{
  "horizontal_flip": false,
  "width": 160,
  "optimizer": "soap",
  "one_sided": false
}
Rows from block 2, named by matrix and row number. Rows with one number belong to one neuron. Each number is 128 + 24 x the weight over the matrix's rms, rounded and kept within 0 to 255. All counts start at 0. Numbers have three digits each.
# u: gMLP up (value half) (model.blocks.2.mixer.u.weight, 160x160), inputs 0-159
# v: gMLP up (gate half) (model.blocks.2.mixer.v.weight, 160x160), inputs 0-159
# out: gMLP down (model.blocks.2.mixer.out.weight, 160x160, transposed), outputs 0-159
u.98:146105114123123143103127124137119126151151124144127149099135110127173091124143126126118133142126117124129118156136148124140096141162113103127135124135153158088111148161148151113158147125140128120118129140155102106102113115161111136097134107118122114147171125157124136142101136132134079127090135173153137142101110116159135145125147094139092106140149156102161111141150114142130145118122151133165170165107118134134111137132156120150128104098088126094133108115097116125119098149119169
u.99:143124094089108120131083148194107129102151185182149078085165216203142102166125152088110119145133175155141113056151109181149147101132122142128106117154097133098164128096153144141126108126146116112168133126101130126153148108115128162091120129183196151077137097087077144128101135154159199092147124123130105131181120049118122163105105074101127177083173080167148117155132130155107128167150158141142099121075187083140124102109109129119137118138154130160124136215076132140129149116144101
u.100:114117117107167119130150064167117155118153159146118141132134128110126162110174141199125150141143102146127134131108141146111094131098100127034125128133132094121157143103089134182118081123141121140108105145141085148128161147162146122115116177125115068138126099111134132099141103143133124140118125150161182125143122156143169126097148121154137147143123122118083143131147158135114151101135118091138120103158138112111131136104144121169173120157141127112102107142167109125149114177154149
u.101:130133149112109197178107151097130142145145147066097130088110173082173127080091133117141182072119099095102148102083099133147140144174160161157141101138098137156137154092100149193108111097143116155132099121095123127128174135110111087118138134108122146090135128137110151100119157134123104076155107141110153134066157164106165108111065160135129130136144160086157085087124111208138112062138128173138166115129170110129171088158136172115113152176151165168206148130042138139104121123152174
u.102:135138104107172121153119143179174153137156104052151105082088137141139151139128165156126111148057097126117143089132118103142142131203100076070125141146107053181128166127122159129145124127141082145117174119150160137164144154080096114149107084119195118081133100103113100181108061145118114118127153110131114137090140187102153181168190112143040205145159149136114105117122126091126115091145126126071091115106123143130096178092129130115103132142129119140083168156130144174113194124106136
u.103:144109138147152107123118136086118152118149118134143142117146138106153153099149106116143122126106161147107145138089130120147134131124156130147124150082129137134147093118119092130138126116139139127141135129156094143127128127131134135095113133104149132120130151137117135078129126136121148113123104132080133140125124119121097152157136166145080129151110119124118118141121125131133132142097116114153130097139131142122100126131127130138128103116142117135122138130157135117111159098143129
u.104:165167108094135127122111167149163164128120127152134115125112088139105179122111107116093120145159115183137115143142097139110144167147122119131149140151077130127086108075081152166099132139129071121108096162098144171095113118108109073114138145131130115112111148141152126147139131105161145090152142120179161137164145143144145095142122114126104156155151135102102115145156120113143100154164129117102125153129162170157096145146107115161130089168136143118111150144131139117105178180096133
u.105:109119155153126134141095135106125159130123140137119136134125123138112120115143120130121139110106117097099133081134153131100127128134135104114151155100134150146127133156119142119142139108120126134136126114135163139126121108119142124133119120150129140103118120093108107130153118161105109102118117113130111111140168129118134116148129098147137138109143117135135140142117126130110114139118142100134130117094143113109181135156143156124155176113127131154126129134103134135103139124130141
u.106:128124118132172129134120139129091148123108127125099170116108156129165149120137179164101141118152101169112100142155114081104137146079151125133097136128150150097112137118124108132099103110132113159158149177095116136160143100111139136136134106134143139104170117131141128087129135130123115120138131111103135134141135106108127124151129153163151144127152135104163095131083116079076128122131135131130146132134132150171163139122127133137126122165122105175138130146145104146121119156097140
u.107:142138152109105092110124136157074148134115137124142074113108119152108108076136137154157109109116145076111142148099125121136111122069140121104128115124115107105131159188172117143121141141133134166138112141152118135128114113109149164131144149093137109131112147119142168153095167147122138124121145107107179093116170106153120125113149115120131101083128145138110075129130114072144123153095108119139125149149121126147119104095174110085133117149110142079121100112122138113111139128126133
u.108:123096194108120095142116203083137108118166154126131111125114089091125071123124110165103115089162146066130156098115178094125180167135122115119137097103148117139158104116142099099160143137140181120149147144090158131131154135158134121066111141129127096157075093144084174070143102118133160149099146169158139096228115146085176129118093094071164137159124117111149132143148066151144189145148109087098136164135103128107171142123120105159161107113073114125138108146096181077086124120052093
u.109:076101145146148106116067103135104133121111168094113089117138149147164070130125127150090118109118061127117120167097224136152155139146146159112084136087145131159181115124121193118152083123116101179152105099140094133197128083123086161109103161130083170118187131161128116083140147111186144088095089162122203115137138090148156104150081138182117158059115148132117148120148162150132119137098128168183179156105089138082054087137120113125119073108179152117071117082167118128150193120151159
u.110:109162131130133171125130147175120112134080111092142124154150116154132094102140143138143108094125146119171165135134149150077148122121149135169172108119099144117121098122115122134142131171120157127135139120105127121119118161057184164106137128133094128147136116109188116140151124106094098139077125104170121105147158126075142112103148132165160099122127121112113154106118212152156168100154147120147112145127118103118169158106126107146107134108104156154162105117100148133184124130113140
v.98:130128094157116129121114118137118146132105148134151151108145107131100114125156127142115089116131113119133141107128148149133143121152092122116120140161090168125049135128120120081135109116139122130120158130093137074125157129098145119094097133154144133115104115116139125121154111129105153159127149127141095138114116076113121116191164110105157128112139163119153140123132143099125120158131168136128093131150146115177132139116104111138147135128134092142153124148122183142162130149127155
v.99:143133112117133194098103110148085166112152168139146115116068094158133160106104118141136127099183145126138132111084108118169109103167155118121116130156133109106131143122147149146106128139114160131106133147152163072117119154086153122133069180176172124108081116094102122141117178135138136171126133167130158136049168143159094175116199131108153137136181153108098158152114148155114086175076166161143148139136146160156132080187139161167124152140124122134141119124115113133143147134138131
v.100:138155144166147085136124143134141147114140097143129162100149120120128186088108133133144144141146110118138110150186097130112163144155120130147108122119134145125181151162148090091106119191140123143103137124116107109109123112128132125116121155103144131168143093161137156164101076139147143122168118096090096131118129106161086091145151124133127188118136159096164122121156099101106119134142118134102141135110107099101134117136147125121122110116091160113145121103171133157067093113142120
v.101:140123150157102100103101134082136142120133105098149143153131115186118154170118121152129165155107126133143123090179095177130146112121161162116125165058142149117148161098137141123114141132162192154149135106097114141130062102151180113082133178154154084144138088121099130157168142120109117198129147126135142100166086137119134131140155145177189090107104087180138171138131135098150168148152128167110051147077065083121154138124124152114163121113131083168157160101116151150115077117096153
v.102:154103122147144132100158168126163124152090095151184130112166158122128150192124156112081148195112136146147113133174122091126099152183146123121131158160103103159127120174131085136148119130114145113099114130154112142182079107135105113149177085133149080181112118146127130144122067108137155128156211092114109170122146189162140179154136137081120172115153094125143110134149101135124173116128122136076156120129104146152128144104095161158114090105175141109127166145170112166083212121101164
v.103:135108126111107116116147117118160158117158112112133134102090153120187119162132130163121105124142129138140156143149093185162107132137172108131090091140097104084101094137148184118098136100117096125123135109135134177132133167129100160106129166137083121120164109135124114152154149118157137195125130147113156153141137145166115134112143146143128166134153172117092172085119121104126120153106146129121169129142149149134138163095071145111135159166130087147132183102103135127118104130091113
v.104:144091127177104151181127144139113138149130115106161133156139134130165096074139142146169157152133139111153143101158170088130121185111116126126161161044087111123140113106116124117070149132093148104133139087125153156095166127097146128114146097097099172132166105141112120153121131128135138092082126185100096082123131119095104120153119089145148133179155103124092103139104111119166135102174097117125100125152099100131166124122109110136146093104132167104120137180178099145141113094108126
v.105:170130129140125107124124139142100154139143152129120109138107153146113113110094114116093114135120110120089146103167166134146148118131108128144152134090138103140156107104166146132133122126137099164143143137157112138122094131182142126119125105101123117139114121091137135105121160116131170136140132129126119125137158142133138120133131127135126113115134151136128144096128130138121141150125095127161125146152120153140113112108148123096117087141096074115115119146122137115117148140085129
v.106:142058129129102115132116143095091111183146194115143110137131129135141156114132144163134173134137110140130128117093131139130131132154151132116095100108140111077095137120131128107134176131072106123143142125165121126145141172157182119166152149146091105131140113143135117137143164098103143098086156141128142185093143150144154095119117123091133123098129136097123118140182145138074137119127157115132096101117110141119075142153150097140175150119134125119132105153134104135137121135109099
v.107:119158096108124106121130113139124122125143168093153127120111121135165100119106129126133113130104093127149128136141141129144138102100117178128150130136155156130133171127100159129143139123072127131169124114127109159147097128121121103139112156130140152125116108109142120097121152148115119159150142118119136134133118163094161143151113098133126137132112121130129106103135130117116118080111166086123114106113094137130153124145112124141107140128147098153107112173138123117104124142100083
v.108:124045145121162069175130127146140108089142135110143115092148157165084108142093119115122152148198108085107156119178167135147159110144073205191151123116131131160074114108156071091171085139102123125185133141110096153087129148176114113095170152155166092192145116153151108112113164087135110159088096165119138103162104130108166111136126126067087185141139188170104149144179131105113165118156150152134095112145132110139139144169144156110144103163095134112121114135057149123158130162115120
v.109:102105141176196078116177154136152184098190149123138125130153133121121095151101132136142149148163127167152115150146111099145097098116130148160107122109140120077139122115160182126177153118120128181105154113128120136147119129197152154122193152126101118167122165118133128153107153138081134152131142123119140116189151174128138117155129103116077110157104119114099109050121159151121082091073117121129068112104088145104127095095093097088156155166122111130122141136164163097169104169111145
v.110:101130152125173162115162157143141144107178153119090135119140148187118120091134082156123097149125143141132127159165121122122132153124139151121152140109127110074123082092135130189121142143111134139158125102114093171119097165153140146115196112142119116133110168116183119122112109131113097091122115142158121119114123111098125113078082120136124132167117131107132120144094120118101165143099119129148123147133139103111133123143106142148147136106129150133110150153086087130180109120134137
out.98:140116123106085117142122116118140117161178096127151143093109143141122137122137123110161150123102086160111113125143133093096111161152094096153164194113153084128089151148138129138108155151142124125104144109121135093074124101183115129121125109142083115111093171120108104075097122112129163114095107149143154154115158125126131183097139158125136123106109126124144158155124108146102147171113119178118146105136175133114081088142107145120157121134140122129131108093162132149139112133153120
out.99:122157123127184108105139088122125090177098076106082143122130130175139135145092088108121138129144121101157115136112104118100094067137158162079111147116160139118118153138148099113140113096169130097174127076089177119096093120116118139143153128162145141106101128186126100066133100175106095159143152171133111129162103084084113118116130114105144141148149073162141140095095136154171098158085128141137079139139115101139132149102152152175126160142112125115098148142087156187118136123164147
out.100:126157125161138116113102070125124117144155117128094165100124147103067114147129108139112117186085123108098136124141140109157135151126141143129118149165114124089084110101122170147122119132170164157121164091180115143120123139090136122154080141122148112118135143173147154160122112132144149097119098133127087104136134109157141141126122139093141151159120115116117106111152135144129145149093097093120125092124187142082114136092085100151115100125136137090127060153140110080136150111164087
out.101:149098132194172198138098124082150101098078157106138157119152116133104136112124106153164116116102087122120127101124082080117119130100108061123111149068127088109137075161172179147129125157155129098113160086179111141102130153130087078115150115102137131127167142154109110147157137103128133151124112130130128144155127173156159197148179152125119143103119179102096108127077096110117197138106093123131063087118125134104136144116133077157104129124115082123061125123128140117111170093124124
out.102:084156102100101091143120072120149058112165137130174105153101161059113097112103141204114136170115111127154126092174178125095201120136150095119127166130104181138105137173115148176158118141150117103135165130143135136142143103141148080094137163177121120108117151100137141112108174120162152094104156110141164125143111166082156140149138147145115131110089146145125135166191132133135112140132087140066086105161121110130105129126110133159123105157160128162170180120133135131140117150119142
out.103:153144124106151109138125106125105139141137107124106146122121169125156085094121120126156129140098153153123122130149102167136120134111110119124139125123113147156133158156100129116122103131090163147106126152126154143155149147137116139111152146134136150132140106148109129141107104111128114120110153107126135116143121140091137120109117107168124149133165095116111129167116157117144106123148124108129123148125132104123128146178134137161157121135117143120125125119097110096148112103130142
out.104:170119130101124143082173122110145138159137137153102118114086111155146142158169095131106169184157140189130134107122117094108101161136122113082125146111106106123129097109104102169107101159144114152085138155133124117159134090108107142116155113158156150125127110100137097172115174146122094137152125160142118150109091144168127162159101107154129147129126115086095104143128103117162115099139111160133134096141140155145090134107132146156112114089121147099118124079133150145105122154123124
out.105:093109117144125155098121101129125120120091138115091130129121109088110184109151140085141113099126151138146122125141129118127106100144150143124110139123105128125124099137104152151165132122068157161144134110101119137127117132153132110100161138088138124126141142121153135143123092157160116136119120125123120124137094128139137155108146122148131123122146134118136103115145156129110099111137118116145132116126121102116134104112116139145131094140108125172158132099138136165122126129112153
out.106:114152137125159123127109110103120108142126158097073092129126101159126143165152145110144164126122114175129105099129116119112159123107094125117072148144141133155106122121120125124088112153136133126151123188145146115099104136135152163122151127149145099111104153103116127152149136150155113133102138117145126133187150116134122106115123129095128163128107156125156154122139137179136125115112127145128086122109130109122111170137099131132099137149109144132113121108131136126116149169175133
out.107:137124137158112089112143134126144125170153127111151146083111104169132119135130126140153115121145142098108103153157091133118118140123094154144105117125085135139143151138130162165098114152168143112122135143104140137145106129147131122158140097123142103115109078114084130122087148155130113133120112155115118106171160116123166117132125108146089109151109136116112171146141133140133095130119139090109120150095130137151095106114123182107155125109168138091132136116119169106116152112093120
out.108:112169132081125112172121113183123103104161122122122107120163155145133140134079150137141140137140105121143150108165077160167129158145193148091117127059170139120092146155105133139115122130096080111138084091155138073092095156160097075124142110173131171151184142169110140101085143119128161180124132097080110078115122097122113065154190130143159155141103091127085129137123136082109095133150106111152063128120122133110153145177162169138077151150109185131147148097108114159139112141105116
out.109:147151135194191138118108119105071129133100123054142126121128151126098180111193079122155101075092103150132091114169137121145126134153127140124105106134131131097132120048112192138166133145178098167115089096113121187120120124143064075131142132186082119104139189151080159174075149174115165093122118120076144075111162228139157146179163142143130098080141124073174159130118128107069099111117107122121122109087122133140122114135094132132147115104116162113191112122125163164169109135163102
out.110:137117113133130132123113182131136165107096084125127147125157142116164139095146146104132121081091104116155091132089138114132105118164173110142082106119127132107125144124161169062207146147138120118143090100170099140119155108084156097101101129118134163151165148131110137137135138099133127108074150142111137102097135136109136134111182119144142132116078093144118098117150150112155157143124139136094089147151124104185152163106149104132155161094153134183152112121105126133137123131121085